From a checkpoint of a small contrastive image-text model.
Model: 7.22M parameters, 64-pixel images, encoder arch efficientnet, encoder norm batchnorm, encoder activation hardswish, encoder depths [3, 4, 5, 3], encoder widths [16, 32, 64, 128], text encoder width 256, text encoder norm layernorm, text encoder activation swiglu.
Training: adamw at rate 0.0016, 5400 steps, batches of 128.
Rows from block 3 of the text encoder, named by matrix and row number. Rows with one number belong to one attention dimension. Each number is 128 + 32 x the weight over its row's rms, rounded and kept within 0 to 255. All counts start at 0. Numbers have three digits each.
# v: attention value (text_encoder.blocks.3.attn.v.weight, 256x256), inputs 0-127
# proj: attention output (text_encoder.blocks.3.attn.proj.weight, 256x256, transposed), outputs 0-127
v.168:125106168160158156168194090159153200173170107070126144160115071062140140107067120175144126156154115124159095142119159083188107086097101110144151082125113160106200122126123165126106104147138172139094149087104132192144122125132169109122149141173096106109123170070148057136105130156076162104090098132111147106131135111123128105143194134125147115141148098187156131084158132099116156113208
v.169:044132097089114155162165136126143122103131125168155104073115095171084192147114162118154170110072117165101165150077109118141210102100123130145113129126089082101085081150106099072146109136145150188106171127136127122145072099142132098171136123078130132141102069163135076176096109090170113175201179127170096168150139153113156134090151133077163148120087150178101165178094181124158159160139
v.170:135089144093127091077098140088074081107138120160117120140130161116120178140125180089145094146086140146112173080174137139101132169109085124115135159099120157139125179162089113190130152131069128103099141219124118103128077071098121158148146138097137169133187129143093108191206166088193094157100090102135109145157179192144130135078050070147099168125110190097133189148133076153126105139092
v.171:157159133081071096093096118078144113075065152144158097122106165160135109170199177086076131082086163125073154136153065148123110162140196201107128144159132093181100141112164105087166150147112105134187124172132126089121111119132083166169092115067112159140121067146120172106084103089196123176147142136148130147162090169116145133112096132137137155132087173074107155172155105164165108102084
v.172:141135131092106115080108180092123076117051182142124102127128188167180123175156173083071121119087170079099144135155093130074135172128189150091135149186092140106119132110162084137119137134098112102149134158126177053126116134099093168127131151068104144149100119163087215143152183100172106149133124142082076186178109158117086110130080109068102158131093188080145178154131125170156151125085
v.173:157157124086073095106103099087136119074088136150151107105111161151125117133191154088087127087083159152080149137150073172134118149149186198122114142137134097177076142111156119080182135141123097146184112181136105102112105125136081166169078107093133159130145058155116149086067075084184118189154155121186157127143106155117170140103089138166149137126089137055091116181141116160168103094074
v.174:166126145115109132066110104130148157134068146044136156180135101127145087167206133143064128106186141086160150154174105093133109113149202185117114120190155137184155130089166149120064138137118098132144099136124109075114164148175103128091103142143088109153140142094138169130092156130121151055081113173071136116117082124142129086168114153166125100111142142117149149097172109181131150121143
v.175:164107113103127101082049153082064087092123144160125124142141217126112150149166143107147099145107147149106174082173126177073129197163129108121128170104161154203103171133071105135138154108130105105136108205141123116101117114098121144156109116107190147132151097136081204101182135157187076155093121124176141104124147167134141131097061074162087155129122149047125132132125086172107102135081
v.176:110082102093166140087096134091137073136121118083121122137132114141138133164155154153125119100167062108140201142180119067108152162124117105138155205165108083137149137108126124201098090161124136091108123131107157061135112076135149084068114094159103089175141149080142119152172177138135132065100131141081070161127152139166125109150110118131084120119171148154165117098120161163128159130123
v.177:081131168138085120175167083110134128188082111064140176188079134073137155175144152123139080126103104151103150136139138095150132132127134165148114089124130123152200137137129118091126120181165136141128144124142162158146104075141101132160109108109113153121070104117050120158151161185161124143076108092133133126200152131099140114136210111099123111171137175117176139119139144130064132096156
v.178:167132108194102122132053157114116040164094124070110142127143135176212114173105108096084158133103124115096160144184098119060091148136164199149117162125204167085098111104132086128128147132125106082112118113128105123149120140144133111106098102114137156119100133144142189126104182119113134118094139095117119200153164137147122122144103132109049041159189134086176153136105172119123107126169
v.179:113082108058193137076143130078117121084142105136121136147130141118063132114165147170163104101163089118151177120137125107153159152121116085106153161174073081144167159097122140184109111133106141126126123134111170089127134089125129103101112099176131066187175140073134097137180133148150105079138124171110093093110110159165142119138112128147127180120121132143126087103126113170150183124079
v.180:089120165154082123138154098149160122214085155051160133146077115090175142196128161104121087138120095136119141169174125090132140112124146135161144146092115137133156082154150134091119083195162137121118157148125152122145101085139117134151122143075071145107072111119101125168147173154137152129077125103105134188186152103108118137153188107089110102133161166131176151114164195118053105130181
v.181:185137118169153102134099154149095119068165127212080110094178159159115106088112109104104172145103191121133067093095137183079069124124160146096117089138162178099085148125133121115140173059075106150142107120127099149117158192115134158130133137140171123106154138165143148084084090091087120157165117133165139100097133130125131125112094155141123124134128081110087134154126079110177113127114
v.182:175099119198161075113071133109110064085145109164070106112166166161164123133114154108083149132098164120138091107173129153065032151127215175111143133157162216125111150123140114141111147050063117125126108131117123149163135160111141167110116107153145110129134141141136166083127139139085118146089085141156110119158171144117127092140084153126064065156188098089142124140117113128147118116137
v.183:124081093074190129075104141078110081097132113121103129137147137150103135136150145163136120096162076111142180122170117090113137164122117098127150198178101085132144154102127132190101110128110130106114116125107154066123124088125141102069101094179120078184166148072146127136163160127127112070117127172095081125105140156174132110146095130146095141112150130138148102103117136174156171120093
v.184:143074094106187123074080149074116064094128099129096112129151146160122130146150148153117129095158087097136171121185119102092109175133141123126146198180128107131138156098124127193093118099085126098113120126106152083137132098122142111073106086182125089190169150085156142126154162136114119076105129168099079134109154155164124110141075139147080118119173116127139104115098134165156161122101
v.185:065148151102086128113159103118123123182075143020164166156062110092157139139130133119138104112098074137100152171150105127174172158127072106183104148085121098125151131154123132115127100174183126114150160153145155146134085084142085123171119110084108169120094080129108146162137162159168135134083124114108152151161117143119132150142156105097112114149108168090170132134135189133096123085148
v.186:155091105126204102081097141079103098041160100197084103113166165156092121094145146154117141106132147111155118103140130153098087167123159124096149139174125148136128167108125134175105144049065122137131110141103136128135143143107138148105121102181159082173180146104152145089148110134110109113130109182142098079105138165140133104128077149149109141135144088119104092133108088156182157118091
v.187:125083102072194123079116141070102101069140102149103123143155147145081127110153146170140129100166092108138174115146120108122133168131113100106143173185099087136143163091116125197104127104095127115127114123107153080127137103125142107087107094186143070191182137073138122120164134132136101079139128178107091100097122169165132111131085133154106154120131122140123097112104104162166176120075
v.188:118126171122154106149195093140123196086165131207113126119128142075062134078136142131152111143123173142149056097072161167159108112126152112102132061132082157157160152143127161094137130090109133199159127140131150172113157143105112184162147150126144106119137124133086094095133075147123117161161105156165156059124120120087139132108162142137191189126086112126086119141161072107141133110095
v.189:111101089053173154086118150089111107106128108117119137138144117149095136125149128171155121102171061107139195124140116091131170153134093085123144193169097063135142150093120131184117104143129132100121126118122144065118129085136136077081110093174124084185173141077147111151163149120140120066138141165092090126087125157170128128140097123148117161114130143155130101107110131173150178125091
v.190:137167162198058128172135128183138137188108159096145131118110124120194124144100106088108131154097155137111086155122127151111105104129155165147110100081160164109102094150139124051147141144161121124142151130141112164133129164142115161173129153078116189079089102172109151130079127110121141170118131078145179167151130099097118158123160134099136083144126140105144166142141166090101072122165
v.191:075142166071127135144220089134143214133140128143167143146083116054059145095150143156178084129143130143140109127074151129203178115121094082129134080113057085173180143153120159105135106155163149172147145134141157147113129094128098139161142147126120118129121116105086073136154090157166122139158118132135153075128099114105138140116188116134209207123066147152100114123150098126111145118101
proj.168:186154129153176160125118104119157116114094093150090150115126145196137110145138099120092151124150132089145090132160154107102098071173145115125152058169182167131133139095178106190099137139065097135109060072121097145110138162137142128070126138166140078148141155147145073086105138112092183120143112106170105152159142105108159058156109156189071150136144104165111088078180128106142098126132
proj.169:086091134064124108108149146106103152156110172062137096164091153127150177135158126134179140125182089172116164136163121137119200122097152111110095184073143084098111123145112073121120102146160099099131108137120167124097127158106155095170140145063151136143096122107146169132183155147173084103109159160187118135145100194158127131176092124101139130083098184093185158127135164147095083105138
proj.170:035101124112144077120105055101107145123142130132124132113128136109063158111210147076128094120105143159117168109111138117171119154147120139134080144107101110191171163166085148083188157114153125177142131083145153135112121095078140111140113117107107166162136144072085115140155121148164087124091135129159103104199139144098143186076136102102196098113143116101160149132117094186106127108082
proj.171:083144104090103132093148125126115170117167169122173102136137102111119143077109109154175142116108118152138144144078089178188184165117078111147096185084057077129097138147069161076150136125202153129163163186140147120154152118115113112150134120106123139108164081127153193136128101147157088162133151170109114095111077130135087183072133101082211106125099142083140153187080116158123149102093
proj.172:098125122076080122107152143133096156096152185149151093117127128107109126076132158143166150117108124162121146127066113191169158154117127105131081157123048082132083136154120159043157109121184127139191186139131203104140156144106115138175112109070124128105115083129138183103132086129139098154146164178119136094100074141109097187088176119076210138111086128108129155185095135172113155099087
proj.173:075139099107119126093140115124122166128173155111175106143137090109118143095099097147172138122103126153135145142082085156184182165111071121142104196073072090126115136148052153096152143122195162127141157200147120128150134098115120103143147127118115148120175091133148182158128111156173080158121142163106109105122096132149092177068115100081199093133111143081147157191079107147136149109108
proj.174:146183095147106197137129157104160128085145126173159117102137101170146115087067143153122138122045115119144099179105099171156130138116134140143148111169115107155087099111141141085104139113160181133133149117088111108189121148130129122115135106180143089099145083174150172064071109144063161191141128126110099117097089096116082115138189105126142107175142104148101146158094138133151148135151
proj.175:061131112134106083155108094147115138160163114136127159141172083083095160120126121123136087139078147156110148110076134119143126185126061172153099132092101133161180152167056159067183154092175154140122171142164124138152109048116105126149119106130121197102138113094070154189117145172173090148115122115102125097125160117115120189062154094098174085165138135085148172158088086153121166128121
proj.176:109153140118086147156147126121112078111118090161133149091106126128098116126146152107113117047084059119122104166130125124116100127148137150156124074156123107129133150127182143055166094136138117168167140083124167132154124142162093191155069041132144144119082102137083114112068087129102159155148127097152175113125129097085184117157194147146092140169128093122079128118120186132141126092143
proj.177:236116126121137166187123123151134130093173079136141172151163104170135148155083094222147159151113130150128164095126137144106150107087075087147119112196191129119125134065112112199100157126147173131075119133084088117131072083164171096127153146178165089106147063109164088090111142123099138124116108087121107109065165121139139104138096125165099145167120125181129107106103111142148187168176
proj.178:104151099166064153144116192123113116077174100152191115136124113112094060107085133126159143145065152128098163127092098108146128143123134131099157159164091139086125104104129152111115115163129185164124182159150091102182114105163103132158150129146117146142147130147135120165097046109151127148114117114081164140105120126169138126091197104085124139201124100131078148201049133133155214183130
proj.179:107137156097131115135154102114099088143086113133086158103108144123108154126167143109111109034133055122133093155143132128114103130142130160154100072120143096135145174146153126076173115120135077144179116082129184161117147156141096175141049038114153147122085126124080121123100123134114136128158137120172160100140125121093175128164144156154105128121120123109108114094155162125131080039123
proj.180:222153117140110180151129125145157143077178103150178141133138104171143107142088111183134161179090139131143140117137131155118147110134087065157144130193142148128103106071154141168101121120140178127093122125088104097160092098157155124123164166160145077111143051137167114059103127136083165161110103105107111131086140099105116096140127129149114149167127100162120116113113138144134198187165
proj.181:063090141140145074097127151137098136172118170096113086145129150069130119111127143094141101150176177134108150101102119102155122151102150141092119182068077140102139121168085137144125136139100114113143170168175133137103150120096118111130140152099081165148148200109121144210182137098185076082121139162086130139135126168173102176078114116072169118082134155111154134164113096120117125127086
proj.182:103094172150117074130153150135082094142158125096154105141111147078123099094097140120154100113151143157082174092092090111165106157092128123122106184114064136062128136119110153124135123144106143145162208152188147145118128090139114149168127115127088175139133139095113125189150095097169075077108112133060176106074141169159145189079144131085147137111132113123134106167053126138147184118111
proj.183:091142149112102122142149124117097072129101107147106146097108138115102126121155152100109113028107057121120100164128120121119093137142146165146109081131119100125140162145164140055171100133134093159184141090135179144138145150149085187150048024118138156125084128133077123135078096126117138139156138114155175108133127111097179132150182153136101131147130110110090126122129177131141104061125
proj.184:083135157124096108142150133115088063127114103140120136100102140107102113110145155097115106026107066129109112156118103117132082147136155170142107102132101105111137162139159146049168099134126104165191163101151177150140144141153081190159054023121125171133088132128077126151084083120125123128147131116137187102123128122108180148134188151124107129147133102106090122140103176131148122063121
proj.185:204164095121126174149117150107138125051156098150132162158146111206138103156114114194130185139068112132135118142145127151101147112144153128109139118215178123144123138069147109118094126094144151126092100118059111100177099121146143113115140124147161075157142081155165120056080126152085143162114123134143090131118136126135121051168115150134092122195121134132126120128136139172155179149153
proj.186:069106178118135058119157121117073079161106132102097125119101160089117133099147147096127093046161095143102124123116104116146087155119150166129084132090091111098142173156125142077165118125109083141194168117174180172105156136126094168157068053104109186140101160107084134182137113113157083090137131143126175095124129161131163178115139153108132122091129127097132108136109142129136103042099
proj.187:083131155107119104134149117113090077143091115134090146105108146108103141119163149099113106025128063126120101155129121119121092140135146174140100083114125098126146171154147131064173112129129080152187135096144180158121153154139087178148045027112139164128087143125075126148097106127129122123158140122162171102139125126107177140146161152136109125128127121104103122119136162125137087041115
proj.188:163075167106200080115142085150124144190106164078077127149139148119170184144137112151122109146214145142139135087140142136127137127103103102143093149081142132130135139143091108204117153107117094086120109137133143148062140116094163098104133159114115119124137140091137132135191212127134094072126134151123089115114148158133100157126038139141153123039133169139195098081167098125109084100118
proj.189:091153130107107140136139121111111087127089111154099151097114132126101135129164148100106119038103057112133088176137130122110104129150147172142120068129138097142142156150162129057168105132142091153170117088123169139140146163144089176138055037116152144123087131142081125124075103135112150150164145116174161118152118103095172114162174146146100126152126118108088136115152172125135086066127
proj.190:168132095154128153119106151138157172103165142127171108153149110145151102131088107155144158226116192127132156106119121139138158126123119086111159180148123156122108085097107128187081142130128178108079130169110075095144114103122157081108204221145116097136174119141182136111146138128128130137103117138087093153116125131156078118105107102108147130140130134144144134155109097134130180213132
proj.191:194109142092192131131133073136150151155101135112078161135144128169161194159151101169111136134176114130165109120166160153101146103130096107157110095125193122168130145121118097187122155097137096091102060105088132143083120138113168098093126145134161087113126103110145120075150213148093141114136130128174077116136142123103114108170045142185121121081123155146171102050195112122106071103143